Weights of a small image FSQ autoencoder.
Training: soap at rate 0.0031, 7300 steps, batches of 256.
Data: trained on patchworks of several textures, 72500 training examples, 25.8 epochs.
Rows from block 7 of the encoder of a small image FSQ autoencoder, named by matrix and row number. Rows with one number belong to one neuron. Each number is 50 + 10 x the weight over its row's rms, rounded and kept within 0 to 99. All counts start at 0. After the name is the row's rms in percent of the matrix's.
After each neuron's rows are labels from the 100 images, of 14848, where the neuron reaches its highest value: "strongest on" is what is common among them. Only what is clearly more common there than usual is listed. The data: patchworks of several textures. In brackets: how many of the 100.
# fc1: MLP up (encoder.blocks.7.mlp.fc1.weight, 384x128), inputs 64-127
# fc2: MLP down (encoder.blocks.7.mlp.fc2.weight, 128x384, transposed), outputs 64-127

fc1.2 094:62 50 81 47 38 45 40 59 49 56 59 40 41 46 59 39 30 55 58 50 57 44 28 58 45 41 37 56 38 47 44 42 40 44 58 52 51 60 42 51 63 62 50 47 51 24 48 63 53 39 60 53 64 60 46 65 58 36 40 50 70 57 57 58
fc2.2 095:60 47 58 61 43 68 46 54 53 52 52 63 31 49 50 39 27 81 53 45 39 57 55 45 58 46 45 53 57 39 44 50 40 38 47 44 42 30 46 55 58 58 45 59 43 44 64 41 49 40 61 69 35 41 31 59 53 51 42 60 38 41 53 52
strongest on: red (74); rays (29)

fc1.376 084:40 57 52 50 52 58 40 39 41 38 53 64 40 42 43 55 56 61 25 47 50 59 48 33 41 40 54 35 44 53 63 52 51 36 72 53 49 45 53 47 59 45 54 45 42 46 36 39 44 50 40 39 55 56 52 42 47 45 43 45 51 62 62 74
fc2.376 077:32 37 40 33 39 33 50 48 37 57 34 40 49 36 43 46 52 36 35 62 45 49 51 41 48 42 62 36 59 51 61 62 55 44 48 55 58 57 46 32 45 44 45 41 53 33 57 47 60 63 56 62 38 60 43 47 50 37 54 52 36 53 40 49
strongest on: yellow (93)

fc1.4 102:63 55 48 50 59 53 28 38 46 41 69 44 48 45 43 51 36 53 40 54 39 41 61 39 47 62 52 39 45 43 69 49 35 46 51 44 77 50 44 47 63 55 35 47 61 52 54 39 36 50 70 52 47 50 67 37 31 31 40 54 37 42 36 49
fc2.4 106:53 41 52 52 57 44 43 61 57 36 65 75 50 53 53 36 55 41 50 55 44 52 28 31 57 69 39 56 58 43 46 48 63 46 69 40 54 51 41 55 44 50 40 37 49 56 47 49 49 38 58 56 66 53 51 58 68 47 48 40 65 37 61 62
strongest on: black (84)

fc1.320 112:47 54 64 37 61 72 55 39 51 51 47 57 42 68 60 44 50 48 42 57 33 78 53 60 68 49 45 55 41 32 46 33 61 53 51 67 61 54 61 43 36 43 62 52 66 58 45 39 56 51 58 62 46 49 72 55 46 52 52 51 52 57 30 46
fc2.320 124:66 50 63 63 40 31 32 78 49 46 34 56 51 25 37 60 43 48 46 62 45 60 44 43 49 56 47 56 52 42 55 59 40 48 55 51 53 64 49 42 34 60 45 44 52 48 50 55 41 49 46 55 49 42 65 42 63 44 55 64 38 58 58 60
strongest on: red (90)

fc1.140 100:47 52 43 44 54 19 39 34 44 29 40 54 49 49 45 45 67 60 42 47 51 41 57 49 50 51 48 64 51 38 43 59 46 56 67 39 55 51 71 51 25 45 65 52 55 57 49 57 48 57 31 57 42 45 50 56 47 47 46 46 49 44 59 64
fc2.140 090:43 39 43 57 61 51 64 47 42 43 48 47 63 61 42 57 58 56 43 54 54 48 57 67 53 62 47 54 74 73 51 40 56 47 47 46 46 48 58 45 48 32 54 57 53 47 43 49 49 41 42 58 43 52 31 43 53 54 59 44 57 53 66 38
strongest on: white (81); black (70); wavy (29)

fc1.257 100:58 50 58 62 56 46 62 41 44 57 54 63 75 56 59 43 47 31 56 40 52 54 47 50 70 54 52 65 64 66 51 48 58 45 43 61 49 31 68 48 52 54 52 57 58 72 59 56 42 49 41 28 24 66 48 41 60 55 51 42 54 40 44 27
fc2.257 114:42 50 56 50 38 55 55 62 51 46 28 48 47 56 68 46 38 61 50 44 54 42 56 59 49 41 50 46 36 45 43 49 40 33 43 48 47 53 50 67 62 61 45 33 34 55 45 60 39 53 43 50 55 43 56 42 50 36 40 57 42 76 41 62
strongest on: rings (27)

fc1.210 115:56 56 59 42 73 67 46 59 58 63 52 37 46 52 49 52 36 54 53 60 55 49 49 43 53 43 41 70 54 60 39 60 41 35 48 58 53 45 70 56 44 54 35 54 59 45 44 45 36 48 29 50 35 58 58 50 39 48 59 54 48 58 57 36
fc2.210 112:61 37 55 56 63 51 58 43 58 47 38 51 51 47 48 39 63 41 41 37 47 65 39 32 56 82 57 54 66 48 52 43 68 56 56 45 59 39 52 55 37 66 54 18 47 53 40 42 57 29 53 55 65 58 40 51 44 47 32 42 38 41 59 51
strongest on: striped (27)

fc1.78 087:50 57 61 49 52 36 62 45 44 61 51 54 51 35 45 59 38 50 56 47 67 55 57 46 39 48 58 68 38 45 64 38 52 63 28 67 67 32 55 55 48 60 59 41 40 58 48 42 66 51 44 51 67 50 55 39 31 76 27 36 57 45 47 34
fc2.78 086:48 44 54 51 55 62 36 41 39 52 57 66 62 30 43 48 55 34 51 54 47 51 66 52 65 62 46 53 56 45 56 46 51 53 54 61 44 32 47 65 60 48 48 58 32 58 62 47 34 35 47 50 62 56 47 63 77 48 52 67 51 66 58 47
strongest on: teal (71); rays (27)

fc1.156 086:45 43 41 60 52 63 46 41 38 66 50 58 52 50 66 45 35 54 53 60 76 59 52 76 58 55 49 57 47 58 55 44 42 45 48 40 40 56 61 62 40 52 36 24 66 48 43 49 48 51 42 43 37 22 58 56 49 57 68 55 48 51 58 37
fc2.156 085:47 44 37 52 61 59 46 46 45 68 76 39 53 68 58 37 41 35 41 53 40 48 58 32 42 53 61 47 48 61 51 43 52 43 53 78 48 43 58 39 37 73 44 45 48 78 43 58 42 44 49 58 52 53 40 47 33 40 53 45 48 46 54 49
strongest on: blue (74)

fc1.13 103:70 53 30 35 50 67 45 62 38 45 58 46 58 47 49 50 49 41 61 59 52 41 54 54 62 50 45 43 66 56 53 35 56 38 68 55 55 33 53 70 55 43 54 37 60 59 45 41 46 57 60 50 37 67 44 49 45 63 53 44 60 46 47 54
fc2.13 113:44 39 67 49 57 51 59 54 42 52 36 49 54 44 52 56 47 46 42 56 60 27 57 45 51 43 48 48 43 51 37 70 56 57 42 45 39 35 36 54 57 76 58 59 50 47 46 58 49 54 36 39 69 60 59 51 53 51 37 63 80 50 48 47
strongest on: rings (27)

fc1.342 103:41 49 40 52 50 68 46 48 34 53 55 50 52 63 51 49 61 35 48 46 51 51 45 49 57 50 36 44 64 61 63 46 51 43 54 32 52 80 51 36 55 43 57 40 57 42 33 42 60 45 50 45 53 27 67 41 58 25 71 46 62 50 51 53
fc2.342 104:44 70 41 47 63 56 36 56 68 48 40 51 42 38 49 52 51 52 50 44 63 51 47 56 50 49 48 43 55 49 39 44 50 51 44 48 45 41 54 75 62 36 50 59 48 60 35 47 26 43 49 50 40 49 54 45 41 57 74 54 59 56 49 40
strongest on: red (79)

fc1.346 095:55 57 48 52 34 54 34 32 36 45 37 64 39 52 45 70 62 58 22 74 48 43 58 59 41 49 56 65 30 37 48 62 34 33 35 54 47 51 57 48 35 49 51 60 38 62 46 53 52 42 50 53 47 51 54 45 50 49 43 67 40 42 47 45
fc2.346 090:44 41 60 45 53 48 50 41 57 31 50 37 61 59 64 63 42 28 44 63 41 43 55 62 73 49 50 52 50 48 58 62 45 50 59 48 62 52 41 45 57 46 57 45 57 43 44 39 49 39 42 50 40 25 58 50 33 56 69 53 66 62 51 41
strongest on: triangles (27)

fc1.313 103:65 53 48 40 53 46 44 54 52 46 41 68 62 43 40 48 47 55 43 43 55 62 46 50 44 29 70 48 43 59 52 51 48 46 54 54 37 43 59 55 52 60 40 56 48 44 58 47 53 49 36 35 45 48 59 46 56 68 45 56 45 53 34 52
fc2.313 109:58 46 58 48 47 38 74 37 40 41 54 59 61 56 58 51 56 59 50 25 58 50 52 47 37 55 53 68 34 59 56 63 40 40 44 45 48 52 52 51 49 39 68 69 50 48 60 63 31 47 46 55 34 43 46 52 41 56 67 45 57 47 53 47
strongest on: triangles (27)

fc1.329 102:62 62 51 49 48 59 52 60 50 42 54 60 59 48 57 48 40 43 30 61 52 50 45 54 67 26 49 36 70 57 46 64 65 53 57 41 49 79 55 51 47 36 53 62 57 54 47 42 50 44 71 44 56 57 34 64 40 62 46 54 46 32 56 41
fc2.329 126:48 62 46 52 51 40 41 58 55 48 53 58 33 39 35 62 41 54 48 57 60 48 68 35 51 69 48 43 51 48 57 46 63 61 50 70 51 45 51 43 43 49 53 56 62 59 46 54 40 54 48 48 52 76 28 49 62 48 53 68 45 38 59 47
strongest on: striped (27)

fc1.250 081:44 57 38 51 67 52 52 40 40 52 56 50 43 53 39 54 57 55 68 64 50 63 57 70 57 42 65 63 47 59 53 53 44 61 43 52 42 45 48 48 30 66 51 32 57 56 29 54 69 47 44 49 41 46 61 37 44 56 34 41 63 46 59 56
fc2.250 080:62 77 42 40 43 56 41 32 53 43 62 64 35 66 43 43 51 19 37 39 61 52 72 47 53 40 49 38 53 66 54 54 57 53 51 37 53 47 50 51 47 50 34 41 65 50 59 56 57 47 65 47 32 50 51 51 50 39 68 51 56 53 50 57
strongest on: red (72); spotted (32)

fc1.243 095:51 47 49 38 56 44 56 57 58 50 40 59 49 50 34 57 50 44 49 62 58 42 40 60 44 45 50 53 76 67 48 70 55 56 42 48 53 57 50 50 35 41 49 52 60 49 40 37 56 51 39 45 64 32 52 58 67 49 27 52 44 62 42 38
fc2.243 099:42 63 26 20 56 32 52 59 39 66 47 67 43 47 44 38 62 45 50 66 40 46 59 55 47 47 68 46 52 59 44 39 48 46 60 47 43 51 65 34 48 37 56 49 41 58 52 56 64 44 51 28 62 60 43 48 43 62 28 46 48 45 54 54
strongest on: red (71)

fc1.211 091:60 68 59 44 53 43 53 40 60 62 52 74 60 42 49 65 49 54 53 53 55 33 57 64 50 50 43 46 33 33 59 43 44 53 27 50 55 49 63 58 34 45 50 58 44 64 48 58 63 52 39 52 35 59 59 48 56 46 41 29 45 37 42 32
fc2.211 089:62 40 48 58 40 49 55 41 55 62 62 67 33 46 50 35 39 51 58 47 40 49 39 57 72 51 52 51 64 50 43 35 55 55 43 55 33 49 27 51 48 60 61 53 39 57 62 42 51 46 70 46 55 59 29 37 54 42 37 51 31 48 62 32
strongest on: rings (29)

fc1.175 095:42 35 48 55 51 54 45 48 48 39 47 28 60 51 34 51 66 40 43 40 24 37 54 33 40 46 53 39 43 62 46 58 36 37 61 49 59 49 44 42 46 46 54 66 55 65 45 45 67 47 51 62 49 49 38 41 49 62 54 67 46 56 47 63
fc2.175 098:57 54 49 22 37 64 58 57 56 52 42 45 55 40 40 58 52 31 62 32 43 53 47 55 48 47 53 37 59 48 46 61 52 61 46 63 56 48 50 45 39 42 49 50 40 51 50 50 36 55 37 53 52 49 45 54 40 44 50 68 61 50 54 43
strongest on: white (73)

fc1.379 096:49 56 35 45 70 47 38 22 33 44 52 48 59 39 38 38 41 49 60 51 58 37 48 57 54 56 42 50 61 58 62 55 44 68 48 43 58 54 47 60 54 52 45 35 57 49 37 48 57 44 48 68 53 56 61 38 44 48 59 46 55 40 58 45
fc2.379 086:67 44 54 62 39 67 53 57 49 52 64 35 57 54 39 42 60 55 49 34 46 69 66 51 42 48 46 63 46 76 43 33 41 44 49 44 58 51 36 46 39 52 41 63 56 58 43 45 38 42 41 60 40 43 58 39 48 56 55 49 35 60 42 48
strongest on: rings (28)

fc1.130 081:45 59 60 60 62 51 47 56 42 35 54 40 43 52 44 55 61 59 66 37 67 53 39 77 56 51 38 52 52 62 43 51 50 52 72 62 40 42 60 39 53 48 60 55 41 61 46 48 42 38 52 48 60 58 53 61 37 50 50 36 65 57 47 56
fc2.130 085:39 54 41 61 41 45 33 58 50 46 47 50 63 46 38 58 39 52 44 36 34 58 60 40 66 51 39 38 34 28 42 40 51 36 65 55 54 51 58 66 33 48 34 40 39 37 64 48 30 49 51 55 41 64 41 33 39 38 45 40 49 49 41 49
strongest on: white (75)

fc1.321 101:55 53 52 55 59 63 61 64 65 50 35 58 55 53 50 55 41 35 44 34 66 45 33 64 60 42 66 62 49 47 39 40 41 85 44 35 38 54 41 30 56 50 47 65 65 59 53 53 60 44 45 52 44 60 48 63 50 53 46 41 34 59 60 64
fc2.321 098:56 53 43 56 54 58 51 54 44 44 62 63 53 53 39 48 56 38 41 38 36 43 57 60 43 39 58 49 58 30 51 22 40 50 65 50 31 61 61 52 36 40 50 63 50 48 49 48 45 52 54 46 49 54 37 36 40 68 58 57 48 63 46 48
strongest on: wavy (34)

fc1.122 101:47 52 63 55 42 53 56 52 54 41 44 56 43 31 56 63 48 53 58 48 70 38 53 68 46 41 48 45 68 57 60 47 30 50 63 59 62 54 54 51 52 50 39 49 59 40 54 58 49 51 56 57 62 51 47 37 63 49 43 54 64 69 61 58
fc2.122 115:54 60 40 45 58 45 45 50 62 47 44 53 59 55 62 36 59 20 47 50 65 40 46 45 49 54 62 48 59 40 65 35 48 34 56 47 46 44 63 42 48 44 49 68 40 45 56 64 60 57 55 45 50 46 48 52 27 61 56 47 63 46 40 74
strongest on: teal (77)

fc1.146 098:55 57 52 65 40 49 69 52 44 51 35 56 31 58 45 57 59 53 56 40 47 44 44 45 57 38 53 51 43 51 56 71 38 41 47 50 52 37 60 49 66 57 54 47 81 57 37 39 62 68 43 64 59 48 42 53 48 50 61 62 53 44 52 57
fc2.146 091:65 40 61 39 48 37 33 51 57 55 60 51 40 42 48 53 51 43 53 70 46 49 38 44 37 58 63 52 35 44 45 41 45 47 55 48 37 44 38 49 40 76 60 59 51 51 45 55 39 52 74 40 39 51 43 56 58 51 32 66 44 54 43 65
strongest on: rays (29)

fc1.27 080:45 56 44 52 42 56 45 40 48 63 57 50 43 56 45 36 52 47 33 38 57 59 49 39 51 36 57 45 60 55 67 70 44 51 63 47 51 49 35 51 64 36 44 39 59 51 61 61 25 45 50 41 59 65 57 61 56 51 56 55 39 52 61 63
fc2.27 079:29 58 76 56 53 48 51 54 56 52 40 25 47 61 36 43 47 35 46 50 49 59 59 54 53 57 46 34 48 49 52 72 57 57 63 56 48 55 50 53 44 57 45 34 62 61 63 35 63 49 40 45 39 51 53 58 46 48 41 60 41 61 51 74
strongest on: striped (31)

fc1.47 102:54 49 59 43 62 56 64 63 49 35 68 49 43 60 50 50 54 63 54 49 55 46 47 54 62 40 37 22 66 62 56 65 48 45 46 35 76 50 43 68 48 65 65 51 51 50 63 50 41 55 59 42 61 47 61 59 58 49 54 52 65 44 55 48
fc2.47 103:39 54 50 38 58 67 35 45 43 42 30 47 45 42 45 58 59 61 63 55 72 48 56 36 20 38 33 51 51 52 45 55 67 53 55 54 63 48 54 54 63 39 50 55 58 40 39 59 50 48 42 35 42 56 45 48 45 67 51 51 55 52 34 34
strongest on: black (76)

fc1.181 099:39 51 47 45 29 69 48 55 49 44 51 53 52 57 61 41 42 56 57 82 36 47 42 50 58 49 61 42 61 36 49 48 59 49 57 47 57 59 65 48 51 57 54 23 62 46 54 37 63 47 37 48 68 44 67 32 34 56 58 54 59 58 51 42
fc2.181 107:35 75 53 66 42 47 38 60 51 63 47 59 34 64 64 42 44 52 49 43 52 52 57 65 54 26 56 39 53 45 49 36 54 42 38 58 50 58 67 42 53 51 32 52 52 46 45 35 40 67 33 56 45 36 42 43 34 50 50 54 51 66 41 60
strongest on: rings (36)

fc1.218 118:66 36 55 47 46 61 57 66 44 54 38 57 64 37 44 55 61 59 80 48 41 50 42 68 51 39 38 70 47 49 46 39 39 53 41 40 45 51 53 46 49 58 54 54 63 60 56 30 35 28 63 46 40 40 66 54 59 62 61 41 42 60 43 52
fc2.218 122:31 47 58 55 50 37 64 51 36 44 53 37 50 45 49 44 74 66 43 46 55 52 58 59 47 50 43 45 61 50 36 58 33 41 32 51 52 44 52 50 57 41 48 43 33 38 44 49 55 48 71 50 56 63 71 40 37 56 58 44 48 49 50 32
strongest on: triangles (35)

fc1.6 104:38 52 34 52 42 55 48 41 54 52 59 50 37 48 44 43 36 48 41 52 67 42 54 33 44 47 58 41 77 51 57 48 54 48 66 40 63 52 58 42 44 53 46 36 73 48 36 46 33 60 46 52 57 54 48 55 50 62 44 55 50 59 47 43
fc2.6 091:65 54 62 50 52 45 40 74 53 58 64 57 40 53 22 52 69 55 57 44 48 50 43 47 56 28 58 42 47 52 52 39 63 44 52 61 59 49 42 40 47 46 60 58 70 39 58 53 58 63 71 60 49 42 42 57 29 61 54 46 58 58 47 43
strongest on: red (74)

fc1.344 088:58 57 55 44 40 39 32 53 54 51 60 32 66 56 57 49 46 74 37 53 62 64 41 74 53 22 53 43 45 48 38 43 53 42 31 35 45 55 30 45 48 64 47 68 60 73 47 54 60 40 55 55 51 53 47 63 51 43 53 39 31 52 53 40
fc2.344 098:57 56 54 49 43 49 46 49 43 47 63 39 49 38 49 56 48 49 53 41 42 61 46 47 48 37 64 48 60 72 78 69 40 45 37 58 49 53 45 72 60 71 33 49 55 43 62 40 56 56 42 58 35 43 40 57 41 47 42 46 48 49 45 58
strongest on: blue (77)

fc1.297 094:49 45 53 52 42 47 41 48 43 61 50 48 49 61 54 51 64 68 58 55 61 48 33 66 68 39 55 31 60 44 32 55 30 53 51 35 36 47 27 46 41 54 47 32 53 51 54 53 49 37 55 51 60 55 49 40 49 50 37 56 38 30 44 63
fc2.297 106:44 58 60 38 55 47 47 48 47 55 32 39 46 49 42 39 40 68 53 59 67 62 57 56 50 44 48 61 49 33 56 43 34 57 32 60 55 44 77 33 55 63 63 46 41 47 37 44 61 25 46 48 50 47 58 28 56 60 44 46 33 50 42 69
strongest on: wavy (27)

fc1.369 109:49 57 47 59 49 65 31 40 54 46 45 55 26 43 46 45 59 34 59 54 52 70 59 38 42 47 45 53 51 67 37 53 34 47 39 50 58 58 43 41 54 47 55 32 46 48 64 37 55 44 60 47 58 47 58 50 44 63 55 48 44 65 59 51
fc2.369 111:54 57 66 57 52 28 51 48 57 45 60 76 47 62 51 38 40 59 35 29 45 52 56 68 57 50 52 46 49 55 56 46 60 62 55 50 67 58 60 41 47 63 34 50 56 43 58 43 71 58 55 59 41 73 47 56 48 49 42 45 71 45 59 36
strongest on: red (73)

fc1.244 124:44 59 61 56 56 65 39 34 43 50 39 49 66 77 38 34 62 40 35 45 54 76 53 54 71 47 37 66 42 30 34 45 55 60 40 42 39 73 59 34 54 47 66 63 56 43 31 50 50 42 44 44 48 51 58 37 45 57 49 58 47 42 55 51
fc2.244 162:66 37 43 64 54 45 42 52 37 50 51 65 63 33 39 56 69 50 46 52 55 33 42 50 45 62 49 51 32 36 41 52 40 52 53 36 55 57 31 61 46 35 50 42 44 48 53 37 45 45 45 52 58 56 52 46 46 45 60 58 53 58 42 31
strongest on: blue (74)

fc1.262 103:56 40 43 57 59 58 53 69 57 48 46 37 39 42 66 40 41 53 72 69 36 36 59 46 51 57 40 73 37 57 53 55 57 53 34 60 54 51 52 48 50 44 44 30 62 45 58 48 47 45 48 36 50 66 50 58 41 55 53 48 36 47 38 32
fc2.262 105:57 46 75 70 52 36 63 52 52 56 54 39 53 53 48 65 55 58 50 50 39 46 63 46 54 40 69 46 62 58 55 55 48 45 52 43 76 39 73 62 49 54 60 57 43 57 62 52 33 60 39 50 53 43 42 36 44 52 45 50 39 46 54 51
strongest on: striped (30); spiral (30)

fc1.292 122:32 56 43 35 51 50 47 38 50 45 49 68 66 53 42 70 56 34 43 50 45 66 58 58 48 47 51 54 56 56 60 55 45 42 44 47 54 58 41 46 52 35 48 51 52 39 41 34 51 39 42 59 44 44 59 42 51 53 22 64 61 54 42 59
fc2.292 129:50 48 48 58 53 65 46 57 42 54 59 52 74 35 41 56 76 50 49 46 67 49 68 41 54 59 47 34 40 46 64 46 47 64 52 42 62 40 52 41 48 45 64 56 48 52 44 69 48 56 58 41 46 43 47 47 66 64 60 53 49 41 47 58
strongest on: yellow (87)

fc1.220 119:53 55 50 47 55 51 55 62 52 37 55 57 32 45 63 49 36 34 56 55 51 46 64 59 28 69 41 49 65 59 75 33 47 41 69 57 55 49 52 66 51 47 52 52 54 51 75 43 55 62 43 58 51 44 56 41 34 33 52 50 38 56 45 47
fc2.220 100:45 57 38 56 47 59 41 50 43 28 31 83 59 45 59 54 57 50 48 44 49 53 58 50 47 71 51 44 58 39 46 50 71 60 48 53 63 60 44 58 71 39 44 45 44 62 59 70 52 63 57 63 48 46 49 54 49 48 58 55 43 39 61 39
strongest on: black (75)

fc1.235 111:58 45 56 44 50 39 42 57 40 50 43 53 54 55 35 43 50 45 40 31 50 41 42 65 40 60 47 37 37 39 63 64 51 57 32 57 33 50 58 45 54 43 55 56 37 49 37 51 64 49 55 48 53 47 33 65 59 28 38 59 44 44 51 38
fc2.235 100:45 43 65 52 45 54 53 47 49 42 44 38 40 51 60 76 48 51 57 63 39 42 30 55 53 52 49 62 74 58 30 68 61 44 57 52 51 62 80 52 59 39 58 49 45 63 54 48 41 72 41 70 59 48 42 48 49 54 50 49 46 44 60 45
strongest on: teal (73)

fc1.204 101:54 55 68 52 20 69 55 69 57 37 50 37 57 58 45 59 57 40 67 54 43 37 40 61 44 46 57 44 39 62 53 47 26 58 60 62 43 58 52 51 46 60 46 59 51 52 52 43 60 62 57 65 45 62 53 44 48 61 44 43 45 46 57 66
fc2.204 085:44 55 44 57 41 47 59 63 65 40 68 59 45 44 67 50 67 27 61 49 68 41 35 53 53 44 38 52 70 40 39 45 45 42 53 48 51 47 45 40 60 66 49 64 40 48 38 61 46 62 55 46 43 34 50 46 29 58 64 52 63 37 41 22
strongest on: blue (75)

fc1.249 097:76 38 57 49 64 52 67 56 54 44 47 55 49 48 56 41 56 49 61 44 53 49 57 62 39 48 44 57 47 36 46 51 62 42 49 54 75 39 58 54 56 34 42 75 45 55 53 41 53 76 43 50 50 35 48 44 54 51 41 54 43 71 52 43
fc2.249 086:52 67 52 56 44 59 46 45 46 18 49 39 57 54 72 43 70 47 42 46 49 37 63 53 58 52 46 63 33 52 45 50 52 50 44 62 52 45 62 59 62 50 37 31 40 49 52 54 25 46 60 53 59 41 44 49 39 42 45 61 30 43 51 31
strongest on: wavy (31)

fc1.87 110:68 46 42 52 44 64 51 56 41 56 42 48 67 69 47 67 49 51 37 34 58 61 53 33 62 47 61 64 37 45 26 52 45 52 33 40 36 39 34 55 42 53 29 69 65 53 53 47 72 51 59 49 58 63 49 53 55 68 56 46 45 46 43 53
fc2.87 127:50 62 48 45 54 53 47 42 42 48 55 57 55 55 48 52 47 52 50 37 61 67 55 60 45 58 54 55 47 51 40 36 41 58 44 42 47 71 61 44 64 64 28 39 39 48 57 46 46 50 42 59 26 46 46 52 54 52 58 38 42 36 44 51
strongest on: blue (79)

fc1.180 092:44 55 51 62 45 61 41 57 31 44 50 60 68 46 43 50 42 46 51 40 43 46 58 62 72 42 52 52 61 62 62 55 44 58 56 43 50 60 69 66 47 60 49 48 56 39 34 51 34 55 51 45 58 48 39 53 58 48 50 52 56 45 52 36
fc2.180 096:36 48 55 39 36 41 36 46 58 58 50 59 77 56 38 58 51 47 55 51 55 49 41 74 35 58 56 32 36 52 65 58 56 64 62 42 59 65 69 55 48 34 62 52 52 36 52 45 45 63 60 49 39 49 60 55 48 57 57 49 71 45 34 61
strongest on: black (79); white (71)

fc1.296 104:49 65 59 42 71 55 60 37 34 56 50 58 61 50 35 59 57 44 45 52 32 39 39 58 52 42 56 39 72 43 44 56 63 56 28 36 50 47 52 46 57 58 36 46 42 60 43 51 51 53 44 41 52 46 58 35 54 50 48 62 51 56 38 41
fc2.296 093:48 48 42 49 45 63 53 32 62 46 54 33 57 49 66 65 57 54 47 42 41 70 42 67 53 55 47 27 44 49 56 76 51 50 38 56 66 51 42 63 39 40 57 60 52 62 45 46 43 56 52 52 51 46 54 59 43 63 64 49 70 39 55 30
strongest on: yellow (80)

fc1.61 089:62 67 58 42 48 62 42 50 59 51 40 51 44 54 52 61 61 72 48 26 44 42 48 61 39 55 40 53 52 46 60 64 46 48 48 59 36 39 63 39 60 53 60 56 57 37 44 66 57 61 47 40 51 42 59 43 48 33 73 62 62 38 47 51
fc2.61 092:39 45 45 53 47 52 47 45 36 39 49 45 56 48 48 55 36 44 61 44 38 51 69 45 54 68 30 45 31 47 57 53 57 59 45 40 46 75 66 56 48 52 53 47 40 42 56 45 51 43 68 70 74 56 41 52 58 47 48 45 48 48 42 61
strongest on: rings (31)

fc1.325 092:40 47 44 72 68 36 66 60 43 52 30 34 56 39 48 74 49 50 54 47 46 52 53 52 40 44 47 53 52 64 59 46 44 56 46 51 62 42 47 38 38 39 60 39 51 45 53 45 55 46 53 52 51 26 63 53 51 56 55 66 65 43 41 66
fc2.325 090:69 40 42 54 43 68 49 31 47 40 44 47 58 51 50 60 56 51 46 52 57 59 59 52 43 57 49 62 53 41 44 51 61 49 47 41 64 52 76 44 45 59 38 63 49 42 69 58 45 59 33 54 48 48 52 53 50 46 48 33 38 63 50 45
strongest on: rays (35)

fc1.252 084:41 59 26 35 43 62 41 54 49 37 24 43 64 50 44 49 48 65 39 42 41 51 44 44 49 44 60 45 46 50 48 52 36 56 43 39 50 62 51 37 51 54 56 38 48 49 35 36 70 42 51 43 41 57 45 43 53 70 39 56 40 58 31 43
fc2.252 075:52 48 64 51 34 49 57 48 67 65 60 45 52 57 30 57 52 38 63 73 56 52 36 49 42 55 48 52 50 49 66 46 55 60 49 57 59 54 49 45 56 42 63 61 73 45 42 57 54 59 59 52 32 50 60 55 44 61 49 57 66 48 61 55
strongest on: black (70)

fc1.117 090:29 58 43 42 66 39 65 46 65 53 60 44 57 46 66 64 48 54 42 31 55 48 44 52 50 59 48 44 50 54 40 43 36 52 54 47 49 42 65 41 40 61 50 51 47 53 42 51 58 26 45 30 27 41 54 63 58 32 47 55 42 46 59 46
fc2.117 078:64 39 59 65 49 47 51 33 51 51 45 39 53 44 50 62 50 43 38 53 51 51 50 39 40 59 45 40 46 48 52 57 40 55 65 31 47 43 48 44 58 49 36 50 33 45 55 44 57 40 52 55 66 52 64 48 45 35 66 36 52 55 63 54
strongest on: black (75)

fc1.152 097:42 53 45 54 48 47 62 50 67 41 53 49 46 54 60 50 49 53 49 62 63 44 56 51 38 32 32 30 53 50 62 52 51 50 57 40 43 47 57 51 46 64 60 56 71 53 57 42 59 61 64 58 74 66 50 33 52 42 47 69 47 55 38 32
fc2.152 098:34 61 47 41 38 53 50 42 56 45 35 49 50 42 43 51 59 61 50 59 43 26 60 39 44 51 64 48 35 61 43 49 51 62 61 53 44 65 44 48 36 56 57 53 61 44 52 54 34 52 37 38 56 69 50 53 71 47 54 54 62 38 60 53
strongest on: white (78)